{
  "image_size": 32,
  "norm": "batchnorm",
  "optimizer": "soap",
  "max_grad_norm": 0.5,
  "batch_size": 64
}
Rows from block 10, named by matrix and row number. Rows with one number belong to one channel. Each number is 500 + 40 x the weight over the matrix's rms, rounded and kept within 0 to 999. All counts start at 0. Numbers have three digits each.
# convs0: first 3x3 conv (model.mid.1.convs.0.weight, 384x384x3x3), inputs 170-179, a 3x3 kernel for each
# convs1: second 3x3 conv (model.mid.1.convs.1.weight, 384x384x3x3, transposed), outputs 170-179, a 3x3 kernel for each
convs0.209:487506501451484511542496498478499466504509505477499524473452493530515469500484467470481486475506490498500511506459557577486483513442491492523577515498469481470517529524480502543488513563529490537511492548551502538524449490458493562553506565501488493531525451525494514486
convs0.210:444551527556473517493493511589410511503514540467485511459510481529520427456566480492579535514446548455493585410587555502367452449482483475528541435509498457519533538423500503419531529440497410526538517530478484527462465515420519545494462450495527480585529501455462522509
convs0.211:459530500545468513457506494576465483491504453493473471546449431529505551502489501483455423528497491550488521526476490536477469452479452524487525447518500533447406507493450489487521447488498526554553489562557485424455440501542437536504493481508526518467450470516453474499
convs0.212:498493476469526464483468499483534492493470503549470486502466452490532489468512484508505538512469501527494463503503485493481517488448508459462483530488489460526504522465488492489503486463504464530525538502519545538498518475484509502468481509517483487474505492464472506487
convs0.213:488516480431519518548540507470481492554589419594500546505557461538533498547592527546466463428524429422501513475593505471495504572543485514515436484453507526484493430496520561486515466460489509613436493469551577450484481474455511490453542469511410546538485451516530598430
convs0.214:502547546580511449530608576640527561570617604448458547544560515483505543565427498474505545491527529497475538398472551548561496539563511482605550490464570533502480554546455477395433527522461510472504511519520547462468528423466439557553554454529510467439430535581455535536
convs0.215:464530540438469459477425513512451506526484468562438458527531457444524496550464479482510508471562483531537496526455446430491462525512469506482479545432431509535532464615570463541504490522470471528450498474488625319424525515483434464515505489558538546466495450485540556487
convs0.216:478472550501529449499527447491486524483488468505532456509502538536472455485480530508487541522509526495544536491499512478527478463500458535500446540510524503553484506526507475471527518485468460505484487488507505467521483504468509465498514488530470492468480485469482462523
convs0.217:548547492454537503432507511555514556450480494515431448473485513487511466480519489472535502542534508549453449491515543528490485512505451499471455484493443486512536454491458487514529501558478560503526541475526546554540540594525451495487410524528516516491479489504423515526
convs0.218:489545554423565549449535499468523489457457477491460464555508446505506423537437478499505482498560526501477517426528543517602520557563513479540488461492457461533520485494490529518515521523468486479495523539497531535539448443481535472514631440509463473464458457530478473519
convs0.219:564479472467488476490467455526439483548481467500486486480486515531548514517521506532496481545501458470529456512488494530504481512477501460549501504489517527491467559538524499484479466493466517478498505506513525512504527541562511438499449465497452506523456489476509471492
convs0.220:486410548485563496483521509533457546497540530485527502521513539453524458472439465501496515477479510505487499493554580403542541480540562496515481536425480485481450481460427472525499505553520515661556560500486544481510481561520567433562502468516401534514458481485439523504
convs0.221:566589533499430458464497438555545513468547525501504546439542546535473466582552530490496536589518519439528534512583462487420473568474422492516476568458513437497502482515516435516510500485448438467448473581563531465504519462491524579532509505545529487445523576559516561502
convs0.222:413604541476501464461505509546476488424550525483515478466589518544453463607459462518521524492450451535442479559509506471537470422539468490532505477511498448515515512553518479446544448506546495532494499500488531554501489465447532568514593495459546502510497425482548450507
convs0.223:541523435415545516459519438540537494507461489519574501500523491568524534496609510522522493523486449514531424507545489487493457555442420480515601508472483469538558519564516526472454506480500558477457467482489499465441519475446512527494551532476556519541503511519493476481
convs0.224:488569639520482452495465416499520474464468494550494534475517502577537502638558437480513558430463442551526482441551466537518539428546488561513568520468443468481561481545601552455472503480496449505490544461549627441499513500475553494496607528522485493485433545507471537506
convs1.209:524501522569478527556559478509519523437506462528487476513516507458535480487507497460537544506525485454519481462446526504456514522452468526531485461475463437479504449492488491456495443460492463462508535485483502483540508494428528522570483536539536516547509483504525516563
convs1.210:507496477508505517478521437430477560494479495477506474496581483590438478520483512520535548554514499542440508549538562561548500576454483502449464480470486494499486565470491434496489464500506437600515510504484569501515448530476487527531577548460432525545539468447465538535
convs1.211:505568511488538584559506520570453501500493458438530518527532560555511561534538550464490434487538477465544460539445507446500461487472528494485522535525478437494503542488490510478429478524486465488510443494538479447542471584527534562551499479550531576546572545497498483549
convs1.212:554516514532526459464532497438566533429489480528489455585545509512480451519505481513473486497458535563498520487523501519475482485547473523516481466522502424500458507531490535525503473496492512518483595483533527452545500506495482511490533517548541493520552535439458471518
convs1.213:514481489527549493433494492496545544540574529469543517500432451554452524486501494422476517623426483608487502492455453500545535514539516555525512461463437477496488486520521525509535482511532524449508550471524477557566514447439454452514523503568518457453556557530619523527
convs1.214:540492500532455535533465506463455464505527550479454495551603502505491517464542497530470435494536545537483398556552551508554542442555528561564557474420486459489597461482461542445506489428506411417494511458528459521462515525481528497457564451500502551590462483472575450448
convs1.215:499445442526587541553476517455548516518585497472528460477499504496499571455447473509420416504428407450452457511477481521539534489491476459525483525509502490517520520497589509490498429472497546484503548543614459474559503431488549515486494477453608428454466485447459476487
convs1.216:488487468433549518462464468473512489482515523479467482506540511498480490527495466574455464563515517539464486465516520507459486513479504486479506491489526499507521492506513530560480503479479497494558502451430465512501445511439437461458483550487522500525497496425544487482
convs1.217:481512523504432486464470488512507509460561510433505532513469467526528468539513494464492472526510521456479435433551516569493519518498491529482507478474493514505562591564518496533470589511475506447491514501471528494536547450540534459496538534470437383509540488458478530474
convs1.218:503535497457591544454527470465451459500500512526550552587499471482456458535545502468502494507489503489470388593532630594491407589439426399451498441430506463489486562496538473462482474446538499504505450473443552486452475391406429478516502559506573530433460400503527450426
convs1.219:519526507511497530454525462475500459494508443535512472515563549512537487488472488533434406503507528509559512463526474494551514457530500530444470522466449494462531436495498533524481497513480508515523463497550452485532530516494471511560508523484443533551453532587525519560
convs1.220:492512420535485460515558482530493540526446459458547517464531572532570535539517564510459424503502500552457488579504516493483492467527516518467531515521590510568514402450492475539492478473567496516473521509551507527534537461539508581486473494527496475435505544561500533512
convs1.221:502566546424484487484560449503552517541495543582455479438398465453515439416483523551524526474469511442542466477535504479461455482419443482501540565554494523515553526556516490565603563440541516478521478466512478468453541441533506487551529523539470458480445481446406430497
convs1.222:421465568531526507581522537476500503542475554498448526404519554479498452590431481487466521522521504432474459468517504504530501541446448514514564445484484458563462521485466546383487539429447428471475535507530572463452423511485490489518573490524452448523477452424459467425
convs1.223:565444473533526488534520532505527494570491436457415455445553503529501538430566527523499466424528520531519562555561516571534589458516549457506434520540546457514533475561545406513397396496478465581495489548506480521537481585561585529476534481499442522470400557562486581533
convs1.224:401532561535533547463429518533580510505500505509578561498441435535492582567544517484466454458439469487443483467472411540507441516493440519559543512522645467502577512491522510568517437492505425524459474546481572436492425432482551452499555430438528413388556403425546452399